A small image classifier, trained from scratch: held-out accuracy 83%, trained on renderings of 100 made-up gadgets, each built of a few solids, in any pose.
Rows from block 2 of a small image classifier, named by matrix and row number. Rows with one number belong to one channel. Each number is 500 + 25 x the weight over its row's rms, rounded and kept within 0 to 999. All counts start at 0. Numbers have three digits each.
After each channel's rows are labels from the 100 images, of 14848, where the channel reaches its highest value: "colour at peak" is the nearest of a few named colours to the mean colour under the peak. Only what is clearly more common there than usual is listed. The data: renderings of 100 made-up gadgets, each built of a few solids, in any pose.
# convs1: 3x3 conv, stride 2 (model.blocks.2.convs.1.weight, 112x112x3x3, each kernel summed), inputs 0-111
# convs2: expand pointwise conv (model.blocks.2.convs.2.weight, 112x112x1x1, transposed), outputs 0-111

convs1.34:455449496499521478459507472465476510506499489507454519482442516448464514483507499474531525493453416466522487470485453478514505514512520494510490513500483522460491523518508510512503486510490478488488509518475520503475468474500428511461500498481472513489459494473492502486483475486446492485510505525503523504444506510495529471506498490504
convs2.34:503509493459511550525506497508519508459449514488459522491529488515502515521524467512501535520490493521519506514481458491528492519509524504527484549495524492485503490545475456511495449487440436471496438436508509535523506500490525507486527502475490518502471499455493491456504495518453500472469512517493517491543472499486513512511521496498
colour at peak: brown

convs1.50:514487504528509446511503522508481503529509489487471471472474499471499497435493488494512494522431481558523476445529472537519471497498492488488502502438516512472482492503502501473517460500515470496485502516504479439531534483445488508517514515497458500501446477517463517513537510511457515449503525504510508519487497522475498487495514472486
convs2.50:464489483517521508485507487461511496492466477507473488431513476442445467506494491507462522462488517519418499543468480464519459528484520512511519494487496515510518485510485462484507482482493484484476471455486456477502494469494470518484461500505493486492517517503524483518549499495519483524520506523467496527496513526484554506536522472503
colour at peak: white

convs1.25:462496507517524508455514480505504497518511493507468507489503544469487536480532500457531553509447443464492509478485457447506499527533529499501478513506474537508490522523509493532508465523499468514515510512490527514487478508491475500455521476495492512470493536540522494475506477462440501480515507551506535508431505516522510490526508485504
convs2.25:490554504489486544536513523481526560459515517500492505531540486520488505501505527522532528497523509515486500535452486555520483543512532520520499524490541537501518512565473470514501496477516472495448459492486485507535503502491557500457528479507492510516470519488505563479502500538506517498499502511516516480537499509504517537505516481489
colour at peak: brown

convs1.59:526525490462490505539480463532490518496475523507492526519533475494514477511497513494515474527514528444511526531531522525491498474465489498527521503508522456527545486460479530489478530489461506497478528502528522484446453509539514517510468473526518483522546539491497500527486508514544504528537478464479467493518471451503532513463491514523
convs2.59:477494501511524473490494545461500481481490530511501474479491553475496488477500477504485526476510495487467526469485503483514508455518483502496494508480465502515472511495509532543458517505455487504540486496448449483495481513497493490491444467510475565465502478504549527464482507464475510526495527523485461498488494498521473503457437526531
colour at peak: grey

convs1.46:478409503512486488441484496441478488488482496501478511497426505464501490524514504504551486478514510537504506510553482483511519497504525506523467477525472519472446478495510471498522488483502520478525479510488543466516509496489530537515509482466492444484498500527508487496503528475504483521524494527471468494510492469492463471474498479492
convs2.46:510562515516500488487462500538499503507500505497548461540488501532538478508471516487498459502538464512494473549516540514496528500485486515510519472518537490490503496487535509521504520519522546544516501528498508528508477510516545502516521492496535470520532525520508481565520478480497474507499508520497537525557568493457520506516490495471
colour at peak: white

convs1.107:502516454523462531503502509519553510475486513494508497519513502496498481530512513507496483503465502507455492535546474534479494488458499515500489479552550516515513515540493558526494539480519518528487457460487492477544521532508501494497515486457511537509529483500506500469462513496504493485498523483461468501505485510546458495447472545542
convs2.107:515485499503524498479487511514526516479486493506512477476485517482476442475501476536525517488492469513509509494521500532493499498516483480479420508453492449478523489491515496503533503492511463532532558496482513481498504560497486514503538492526545530467509546515536519506512459531499553475530510494542520507486486473513496498453521544533
colour at peak: white

convs1.8:491469477513496500496508507464527503481505501520489525459460536519440529498519494486509549512476522480463468532514476518520537520520520498527483496536493509480538513512514508530499471511480508504494480475473514506520486516506519497489564462457508491483532549557542511445515486509486524495488475543500475493467484503541476526507479556518
convs2.8:489506497486456516515501523535510548485470529542498522470531509524561444509520495519502509524497482491504477483531520494457531529530522511491466565507541483491510508537518505532503504499497477510497465549514517512472522471470495537500510463451527518466491559482496498490493456511487523480469526517502530486516510485485497508448513507491
colour at peak: black

convs1.57:488463483526509489470512502427505513496485485508470510489479524496454508505502518492466519519516490545472536477498484513513446498502508510485477479460444506473455483514504483541526521521518522506550507477458460540512517486512509515479485481508528471470502453481513508456478476503472467527478481484488487489477469482460476485497481457451
convs2.57:496508503458442483459474542495536528485482518450503496503512464544495488466501546510499475500493526476497500462535491489537521511487484499491546479514482500465510496485487518544493504540524507524505553516489497516498482492535507474493500501529500505486518554510527466533502535509501513473515510488521548503532515436463481544485550523491
colour at peak: black

convs1.83:464464519501496474478487484473492519491485490522498532506472523488507512494500513484520525500451486421519525468478483459484498518529529498536473497469454507477515514499501511527490471505479439470524518527486542518447455492525488511469512482505502486492481494522492478499459487452455494513537465507522528512451493502479535464515514472470
convs2.83:485507495513542555525482479492553523539493506506490515467509504479500495560494539535507501461502490491480517539480480531518484530473483523543486488520526526487506509530456510462459516475461479515501458487501540503538504533485490487526489475476490507564505518503474500487513503472474460465487465505500507513542524537540472520485487511472
colour at peak: brown

convs1.102:508462497457500530498457468471518481478473496482492536488483478497473481540499485479524498487543501456493481540503491492486509491495494505513504502557448506530489479480497505501504526527485558511490495548484547483476427485519518535505497521484502494510533515510499479523506512531541488509490461492472446473536488457521485511485486544542
convs2.102:521509496520479483499480529468484487509512502520516469532532517512523525490490460488512514512523431473505513420487519486501523463509519513485484561477501497484479488449521527547457514498477477510526472537465509516507494481489508499513494520522517538488529482477515521472495438509477478506488542505486494529475515498527460511486459552504
colour at peak: white

convs1.10:508450486506521517487503518476464516513501494494472483473436492457461487443497501518510499505439438534520494506531477507534519492500497502495508496512485499469482488509486492493511478506515502506492467485452457476524525515442502506479533499465501501526510530511516502508539502558428515454518506524505504530444492520521479504498520508505
convs2.10:482495484504540528512514473500519523447487491510483517501558490471498494513447509516446516501464526497475498497498464470516490510473507505477496498498488483511541478504505492442534488511492523484528545499513506483496479512524509500507491501546534511468504557506527445513513486473460496516484474495514488541532513428470536512539550519501
colour at peak: white